config.yaml
arch: "transformer"
inner_norm: false
layers: 8
positions: "learned"
residual_init: "none"
learning_rate: 0.0018
max_steps: 14400
weight_decay: 0.04
Rows from block 3 of a small audio embedding model, named by matrix and row number. Rows with one number belong to one neuron. Each number is 128 + 24 x the weight over its row's rms, rounded and kept within 0 to 255. All counts start at 0.
After each neuron's rows are labels from the 100 clips, of 14976, where the neuron reaches its highest value: "strongest on" is what is common among them. Only what is clearly more common there than usual is listed. The data: telephone keypad tones over noise or synthetic speech.
# fc1: MLP up (model.blocks.3.mlp.fc1.weight, 512x256), inputs 52-103
# fc2: MLP down (model.blocks.3.mlp.fc2.weight, 256x512, transposed), outputs 52-103

fc1.218 [162 159 121  99 173 100 152 127 123 120 111 137 157  92 141  89 108 143 136 128 100 111 112 124 142 133 119 117 158 135 111 101  77 132 145 110  95 149 109 151 116 148 111 156 122 143 140 112 138 110 112 123]
fc2.218 [147 142 100 165 137 118 158 121 154 134 137  96 140 133  92  99 129 164 121 101 146 178 105 138 132 129 120 199  82 165 171 118 150 110 146 128 172 157 104 115  99 134 142 120 115  89 106 111 136 118 124 122]
strongest on: key "7"; first key: 7

fc1.446 [135  99 165 130 183 122 148 123 115 142 159  83 139 142 148 158 108 117 150 142 144 110 125 174 159 163 153 122 134 134 134 170 120 124 132  90 124 105 169  96 134 158 116 132 112  83 134 151  84 158 138 131]
fc2.446 [157 106 101 154 151  72 119 142 116 153  96 163 141 164 122 124 109 109 125 152 104 146 128  91 153 127  82 106 139 137  92  79 154 105 146 113 168 143  88 154 125 198 118 151 130 136 130 120 123 135  94 121]
strongest on: key "A"; first key: A

fc1.437 [136 153 113 160 182 119  99  77 138  95 122 141 149 157 179 109 129 117 136 102 121 107 123 139 136 155 124 138 171 147 154 139 105 162 119 125 124 161 130 112 112 167 116  95 128 134 117 149 158 130 106  97]
fc2.437 [115 112 157 118 117 113 128 100 125 159  91  75 123 143  90  62 119 106 101  84 101 158 110 100 143 135  95 141 108 127 101 150 126 130 114 128  87 119 129 112 141 123 129 138 130 123 123  96  99  87 115 121]
strongest on: key "A"; first key: A

fc1.26 [148 136 146  84 134 130 137  82 111  91 164 117 133 132 120 130 156 172 194  88 113 120 115 127 116 153 163 114 112  97 146 160 146 120 120 100  94 119  87 104 116 147 110 175  94 105 136 141 132 149 108 151]
fc2.26 [131  86 126 147 107 124 136 116 114 131 109 146 134 162 106 153 113 124 103 133 119 126 124 150 100 147 133 129 119 115  89 134 182 140 123  96 110 168 133 137 130 135 174 124 151 212  88 128 117 104 144 134]
strongest on: key "3"; first key: 3

fc1.492 [108 110 139  95 191 204 122 117  77  85 148 132 102 192 121 126  79 153 143 147 146 114 153 141 132 128  91 132 121 163 140  92 105 153 121 141 110 128  94  94 159 119 113 119 139 103 141 140 117 115  91 103]
fc2.492 [143 129 107 118 151 105 120 142 106 148 171 150 121 157 122 119  59 143 150 148 136 132 128 119 120 131 112 136 148 104 126  99 155 123 123 169 154 113 135 176 128 123 162 154 104 102  92 133 130 135  90 101]
strongest on: key "A"; first key: A

fc1.23 [153 122 138 128 137 131 129  88 158 100  87 119 130 147 115 146 175 147 121 111 117  88 151 154 150 122 146 134 176 117 108  97 146 127 146 121 191 109 133 102 135 142 163 142 153 110 116 118 118 162 115 128]
fc2.23 [154 124 125  90 154 172 122 132 136  81 115 151 102 128 152 124 110 124  99 148 111 152  92 119 126  96 148 144 110 146 127 152 138 126 102 128 129 135 151 104 149 100 151 117 100 111 125 131  87 137 169 111]
strongest on: key "3"; first key: 3

fc1.82 [161 130  93 144 190 140 128 110 111 128 137 126 153 143 106 142 135 132  75  94 105  97 107 111 143 142 121 121 132 153 132 101 114 116 109 109 124 104 100 160 121 117 133  92 140 140 144  83 108 159 112 130]
fc2.82 [157 146 112 131  89 126 109 171 146 110 114 140 139 122 138  98 143 147 106  88 164 140 114 159 125 114 132 176  83 139 123 101 102 128 106 127 156 188 114 147  77 115 137 111 122 135 152  77 135 139 126  97]
strongest on: key "7"; first key: 7

fc1.400 [163 162 151 124 153 147 148 139 123 133 116 105 160 118 126 135 149 123 138 114 106  75 122 146 122  92 144 122 136 134 143 132 140 131 108 125 132  88 107 170 126 137 170 139  77  81 112 110  68 145 109 138]
fc2.400 [113 113 116 119 124 147 146 143 136  99 109 159 130 124 147 163  94 129 111 124 169  99 146 130  82 111 165 126 144 122 161 187 158 144  93 100 130 126 150  87 115 127 132 137 149 192 117 152 122 128 194  88]
strongest on: key "3"; first key: 3

fc1.209 [128 145 159 136 106 107 130 138  91 125 146  90 138 168 124 150 104  91 136  93 125  89 117 182 120 145 127 111 133 124 115 160 115 172 116 148 105 141  84 139  78 167 178  89 118 135  89 105  86 121 130 120]
fc2.209 [140 137 133  62 138 152 111 103 138 136 111 128 110  97 107  96 128 104 158 148 143 132 136 125 142  91 116 121 126 116  98 132 128 123 116 105 145 108 137 111 182 116 131 101 163 115 128 145 147 169 165 155]
strongest on: key "C"; first key: C

fc1.58 [154 130 133 158 122 110 114 121 122  54 114 137 127 112 135 147 111 135 170 137  97  72 132 144 132 165 141 102 139  92 150 129  96 149 140 108  51 172 145 136 120 133 129 121 137  98 139 139 121 192  97 127]
fc2.58 [170 116 168 131 121 212 120 129 124 133 148 125  87 129 119 143 122 128 115 145 117 169 146 114 123 126 132 154 142 101 148 151 136 122 146 174 126 115 136  97 142  64 119  39 150  96 134 163 114  95 115 111]
strongest on: key "C"; first key: C

fc1.434 [142 115 166 130 129 197 123 122 139 131 116 163 159 153 134 100 163 144 136 118 156 143  97 140 105 136 147 106 136 107 132 136 103 133 111  92 101 115 110 122  97 120 103 148 121 175 115 122 130 129 113 122]
fc2.434 [136 190 161 166 160 154 115 137 126 139 116 132 131 109 156  94  91 126 140 127 197 127  98 141  95 106 143 125 109 122 163 183  97 116 187 168 120 143  92 160 125 118 105 125 157 119 147 151 170 103 127 119]
strongest on: key "7"; first key: 7

fc1.438 [160 148 105  91 163 121 141 125 156 102 101 105 155 133 102 165 148 121 125 128 152 125 121 143 119 144 149  87 100 137 140 176 125 180 177 164 159  99 122 176 117 150  98 122 100 147 131 133 121 174 156 136]
fc2.438 [170 145 113 150  99 169 110 150 157 127 173 118  97 137 124 138  79 119 140 133 132 156 122 144 126 151 114 139 167 131 122 168 140 123 168  86 116 143 113 167 123 125 170 128 129 125 116 162 140  74 136 122]
strongest on: key "C"; first key: C; first key: 3

fc1.72 [112 127 117 100 181  99 146 157 152 101 119 151 155  94 153 122 169  97 110 154 137 180 117 138 101 168 106 112 106 157 105 143 104 143 145 110 109 139 111 120 118 116 109 157 121 132 128 132 116 157 132 165]
fc2.72 [138 147 123 151 127 113  74 130 120 151 143  97  97 108 115 145 100 137 142 145 112 133 155  95 163 106  93  98 113 163 170 116 156 158 122 140 120 138 124 123 175 161  85 123 162 128 119 117 132 136 134 115]
strongest on: key "A"; first key: A

fc1.73 [150 127 128 115 139  77 135 128 149  99 155 151  99 134 154  67 144 154 101 113 157 138 120 124 123  99  88 110 120 141 120 125  91 172 151 160 158 108 156 177 125 124 114 110 140 129 124 122 100  41 157 132]
fc2.73 [139 134 123 127 104 147 113 158 129  99 141 133 143 136 110 129 121 132 108 124 131 100 101 112  94 142 164 138 133 143 135 143  94 139 120 125 164  96 105 118 135 167 107 129 106 117 163 132  85 148  91 148]
strongest on: key "7"; first key: 7

fc1.213 [126 119 127 125 156 116 150 109 113 128  84 139 121 174 160 117 124  96 130 180 162 126 124 158 137 132 135 148 134 125  89 125 100 167 153  95 131 137 124 132 130 143 161 105 109 167 150 126 129 129 168 118]
fc2.213 [166 104 141 128 108 136 150  98 152 170 141 142 142 118 115 136  96 153 118 128 106 108 117 136 149 130  99 120 148 176  95 110 146 122 101 134 100 104 132  93 121 133 146 132 142 110 135 136 115 161 113 200]
strongest on: key "A"; key "C"; first key: A; first key: C

fc1.5 [106 136 130 103 148 158  94 168 131  93 133 146 178 146  90 136 131 114 107 170 139  76 137 161 109 147 125 127 115 162  98 112  98 125 110 147  96 166  81 138  78  97 127 178  97 115  95 127 163  93 152  97]
fc2.5 [169 114 146 163  98 158 117 130 160 122  99 131 102  95 100 169  91  99 128 126 141 107 123 116 121 147 137 131 144 176  91 125 137 134 140 118 173 104 142 126 143 132  91 137 118 136 131 155 139 122  97 150]
strongest on: key "A"; first key: A

fc1.429 [173 144 153 131 120 152 154 105 127 152  88 109 112 140 167 163 161  99 150 165 102  96 169 118 104 191 136 104 136 114 113 135 114 144 116 147 117 113 144 116 123 153 102 116 124 100 127 102 120 128 101 185]
fc2.429 [157 107 105 141 137  86 159 159 120 122 129 104 159  97 120 112 108 110 130 145  76 143 123 141 118  85 102 106 130 122 130  92 135  94 161 119 135 131  95 168 177 139 117 156 115 132 114 101 127 104  91 128]
strongest on: key "A"; first key: A

fc1.51 [147 157 140 129 164 135 174 105 126 114 122  99 135 158 146 181 151 131 137 140  98 103 106 134 129 130 158 142 138 128 105 114 128 135 144 123 142 104 137 110 125 134 120 149 100  74 115 127 103 174 103 160]
fc2.51 [119 116 120 154 118 153 146  92 150  89 148 153 103 128 154 150 148 124 151 123 150 106 120 130 108 144 137 187 101 145 134 148 124 141  72  97 152 106 116  96  89 142 111  87 126 170  99 129 142 170 173 111]
strongest on: key "3"; first key: 3

fc1.326 [100 127 118 164  84 166 121 120 103  99 112 143 129 134 149 143 144 128 105  78  94 102 145  97 143 148 116  97 151 134 123 122 175 146 126 112 147 105 138 101 115 136 120 107  98 122 150 121 125 161  87 110]
fc2.326 [127  72  96 123 145 122 127 137  92 118 120 117 115 126 148 168 119 150  50 136 148 121 129 114 118 132 141 168 122 146  80 154 167 164 124 113 173  84 131 119 100 181 103 148 158 174 140 148 118 115 166 116]
strongest on: key "3"; first key: 3

fc1.31 [139 130 122 174 148 128 104  74 122  82 145 149  95 159 158 116 105  93 125 117 174 108 111 154 131 112 122 103 150 124 121 126 164 142 146 137 123 116 122  86 125 123 144 143 115  89 144 130 105 136 106  94]
fc2.31 [ 83 112 147 170 148 114 126 121 152 127 125 133 127 149 140 133 145 145 140 181 119 119 165 110 110 112 140 107 115 112 128 145 120 125 125 124 136 122 161 105 149 143 141 115 122 149 150 124 156 121 156  89]
strongest on: key "*"; first key: *

fc1.47 [158 145 132 160 151 131 186 108 106 126 152  89 160 126 115 128 141 121 111  67  90 108  76 144 119 118 131 150 143 145 113  96  87 129 122 138 136 134  68 129 124 118 135 122 136 157 116 102 127 145 106 124]
fc2.47 [140 146 110 150 124 128 116 156 140 150 150  83 144 126 100 114 131 132 169 101 137 141 126 145 133 118 126 143 124 142 142  99 126 119 151 140 137 138 108 107 122  69 146 115 118 115 116 117 165 140 111 108]
strongest on: key "7"; first key: 7

fc1.216 [142 122 126 149  99 149 156 175 142  97  92 144 164 133 119 166 124 138 151 127 128 107 107 143 142 129 175 123 119 124 124 143 131 165 120 133  85  85 151 110  29 134 139 148  95  93 141 106 121 169 136 106]
fc2.216 [ 94  97 147 185  97 104 134 134 100  80 165 163 127 132 128 147 109 130 135 140 151 121  69 146 123 130 146 118 107 156 108 173 144 104 110 109 167 143 138 119 133 174 133 131 128 148 108 156 107 102 146 121]
strongest on: key "3"; first key: 3

fc1.64 [165 144 110 154 180  98 122 121  88  92 113 123 162 128 105  86  84 115 120 141  90  91 108 111 145 141 117 121 153 117 106  91  91 118 113 131 113 160 118 136 109 156 102 154 134 149 124  98 118 130 111 137]
fc2.64 [118 140 130 154 142 133 161 111 147 110 143 118 128 154 115 128 110 159 109  88 152 148 111 147  95 142 133 166 103 166 162 129 135 114 140 146 156 131 107 136 110 152 140 112 128 148  88  95 122 147 119 147]
strongest on: key "7"; first key: 7

fc1.337 [163 133  97 159 109 133 129  87 156 149  82  92 161 115 102 130 101 114 148 122 148 104  99 106 155 155 118 121 121 129 124 117 136  97 134 112  76 161  72 119  64 132 142 109 115 121 126 119 136 148 119  82]
fc2.337 [128 162 146 112 121 117  98 132 136 164  95 135 114 139 135 141  83 135 134 114 156 171 132 146 177  89 157 146 134 175 137  98 147 126 119 107 175 155 116 180  91 107  87 151 133 122 105 134 112 110 154 115]
strongest on: key "7"; first key: 7

fc1.481 [118 125 163 106 131  99 118 140 121  99 114 108 136 158 167 187 113 155 142 136 101 116 136 204 139 146 109 108 175 113 184 140 110 125 153 105  78  94 160 118 148 130 111 162 158 116 136 121 149 125 139 176]
fc2.481 [114  91 138 119 140 145 110 109 148 146 140 117 144 107  68 118 127 106 131 128 119 146 142 101 134 133  98 134 110 130  96 115 114 143 179 132 178 124 125 141  98 106 158 162  82 157 117  89 151 145 114 123]
strongest on: key "3"; first key: 3

fc1.159 [141 144 141 111 151 156 146  73  72 150 119 121 148 106 150 138 171  89 157 116 112 113 135 126 169 110 121 115 152 106 150  93 114 139 155 129 113 105 113 128 133 134  85 182 116  80 135  83 131 110 129 125]
fc2.159 [147  59 125 133 127 148  89 120 113 109  80 108 127 111 102 123 113 119 140 142  98 132 121 104 135 134 126 162 127 178 129 127 151 115 141 119 157 116 120 114 120 141 141 118 145 113 103 116 129 123 108 218]
strongest on: key "*"; first key: *